{"arch": "caformer", "model": "image classifier", "dataset": "larger renderings of crowded toy scenes", "train_examples": 90422, "image_size": 32, "crop_scale_min": 1, "horizontal_flip": false, "cutout": 0.4, "targets": ["count", "largest object", "its colour", "light from"], "num_classes": [7, 30, 12, 4], "norm": "layernorm", "norm_position": "pre", "hidden_act": "quick_gelu", "mlp_ratio": 4, "head_dim": 32, "fused_qkv": false, "qk_norm": false, "parallel_block": false, "inner_norm": false, "patch_size": [2, 2], "depths": [3, 6, 3], "widths": [48, 96, 192], "kernel_size": 7, "loss": "cross_entropy", "init": "kaiming_normal", "residual_init": "zero_last", "optimizer": "adamw", "learning_rate": 0.0019, "beta1": 0.95, "beta2": 0.95, "eps": 1e-08, "max_grad_norm": 1.0, "cautious_weight_decay": true, "magnitude_pruning": 0.3, "max_steps": 31800, "batch_size": 64, "epochs": 22.5, "lr_schedule": "wsd", "decay_fraction": 0.2, "final_lr_fraction": 0.05, "warmup_steps": 950, "weight_decay": 0.05}
Rows from block 8 of a small image classifier, named by matrix and row number. Rows with one number belong to one neuron. Each number is 128 + 32 x the weight over its row's rms, rounded and kept within 0 to 255. All counts start at 0. Numbers have three digits each.
After each neuron's rows are labels from the 100 images, of 14976, where the neuron reaches its highest value: "lies over" is the class under the peak. Only what is clearly more common there than usual is listed. The data: larger renderings of crowded toy scenes. In brackets: how many of the 100.
# fc1: MLP up (model.blocks.8.mlp.fc1.weight, 384x96), inputs 0-95
# fc2: MLP down (model.blocks.8.mlp.fc2.weight, 96x384, transposed), outputs 0-95

fc1.366:128128077115096128082074127148071136128183121116069155076128190132150149154172128108147128139136086128208128124128149128141157091128177058157123186123128170122097128091128151128069150128128153140128155128143194064131116109142111206147032121128139137105143145167080095128115087118112128157
fc2.366:128128120127099101087080113053125083066103079094110117103064158133168192151198096123128085159147128101174109128064117128099113089158193085137174159121128118128128128174132101136096137149138184181183099091118105094128171067134138185128124111159128151113168128172097128114128128131109139163
lies over: truck (49)

fc1.289:154148146088085142097064114128027087089128148112114167099128111167128182128182153128128128227128128128145114085115163058128131091131152144187128147117162163136128129171131128128090128128154158169142128096128126055134144086138088183102093128159128128114163220128112122095116128126128172125
fc2.289:128128128114128143089097110026101058088096128067129130128078132181154192129146088128136140121141128167196086114036174128159089128146157138128188133119104131127116084163115120128128132151137142189174085103109134115128156128138116186098117087179128157096128128161128128087101188114088131128
lies over: truck (28)

fc1.343:150126143020095128155067128055128153128083128172133075132128236116128154133105119128164128172145098197128128176128097088194128133107120128080128128136128149128144081183136128136107168128089083185154099145128128128131183200128129157128128150150128163137128128169115083154128129135128116107
fc2.343:135156128121128128110173110126185128128165142180187128154128153173128121125069061152138138133128076128074138128142146128128077148084165133119096162128127128128157087128128143135149152104027126128128142153054186128112080128212110092128096178181134153108141101128128128143077151041128083128
lies over: lamp (34)

fc1.293:141090134147069128154128102092132160098064109128128075128178129116152128070099206101128128146128134128058090128128128177107128092120128128128158183136128153070126171160128128115131134147128115188114087128176141128184084181070104117128166153128128090085128094121128162181181110216075128128
fc2.293:116179097164128134130100129165127069185091128138157165128085128128113167126084118129137158092087109128187128128077136131128137160119128128087166133118128160131147128128094128160128130069128108089128089128128074137077128128144092128216128100123170128087128164181134219089107229073128126072
lies over: house (53)

fc1.364:150143128109142125128182128135128145161149123251156111141140105133128096065124128143128128136128128117113144098238085141128128128102172091095105128122161128128128128149123128055139159126128086118128128128128128123128107104163011128128129173119165126106102185079158088128097071198113128159
fc2.364:128137130128128142128156083180206128140198083185128119128114130128128124109128077104137128091169131095128111159158126166130120128105119108126128164130149128122175124077128128128128145064121128116085128128049128156128128110169065036154119181132163128102094128087216119145059077128135128200
lies over: house (44)

fc1.35:211154128086059104139128085128100128160027147128128155150163128128128159087114177128135166149128128151128181101102128128119113104128128128128121116128098128165172102191128126111126175102128112068178150079168100155128129138078128128102161156088078119060036100154115128074128166128121128100
fc2.35:125081181075125128088128165128101098128114076087135055128072128124122176115187134110141099162128128095103193125128102098063128128159159103159128128169124128081056181175156128128097112127142152177128091128128114070128128056128170145089129194132136156189178139128133126174128093153143118138
lies over: lamp (38); trophy (35)

fc1.76:161095080064128094100135128141128160184086128243169150128184132123128129105128150141170115128149120128128156162134066071169164060158084083128108141178128157063165095136138135113067126128128128128134128073131128159176128157105108140132131157111128116128076128128135125128184128195137071128
fc2.76:128128128077128158102128078056113099100128123128128128128125128171148128128150124089070151209099128124128075128128201128093138128172120141215128127188166128128128181128128153128053128128102145133128063043145128096136207066128151174096128160159108140164136111128095179128128128128128128116
lies over: lamp (43)

fc1.372:134128157101128059080128198111034180128122128128152146085091128128153159051162128100132079128145110186120156064136137020141146102128156183128094112128145160133121160158136106160117164128128162177086127150150128111146202128155101158128135144128131115093128153111118099123128065151128151137
fc2.372:096141108178157151117162128128128102123098218058116144163131101166128140128122099133097147128095084207178099096109159123172085161173100170092183087127094103128111043096106167152161128128128126128137097128069115165104128120145129128132143101128128114128078171110128201087105203115106129127
lies over: car (27)

fc1.168:171073128138103088176138128164121128180128128151128128129117128065128128089128168128144109143139128078128174097159128184125128080128100128128128146128128121095145154128066128111045139184173128108076128161118153079185125128128122110187185179129124128000087128128128134128157128166093128119
fc2.168:192128199088068128128145128128128095128100155128128139129228171105128221063128128128128093106128128128085179165157057128095128073149128128128142128128128190128084100093128101128128128109128128082164128128092152128154155128107108071128128211161091128128174128143128128128128128177179128094
lies over: house (46)

fc1.63:128108128092118153111128105106128093121123119141128084131137123134098146200065128160172128159128128189103128162128095082141160157128067128143128187191128125128152111157172147128093085094149022174128120093167128128128119196077118106128143128066083187128123153098128077181158179151138108105
fc2.63:149128128121128128219099092155191165128143100228145116103160211128131120137079128128128151122147128070103089185128128142067145128128096132177128198160101114112200137140155158066092117131125128128128128128095164121128127128137128077128111128080128128052129128128128087160124052110128128128
lies over: lamp (51)

fc1.66:156110128040074128129128128128139173140037162181155128128151128142171158128123125128208119157128090108082229128111128120167118128128103125113083171104101128079157058185080171150128125109128106128161114128128119116172131175166128089128146128147120132126059197128107128138128128128128085113
fc2.66:161122162108138128155178103127145154128128128128221128169091145156112166134069075159128120128128090128059194127121171125128053150152107158112128135119159111117147089112146159134132139127050107118121131120035179128105119112150134102140087189149128130128128128112122141172076128049139055134
lies over: lamp (50)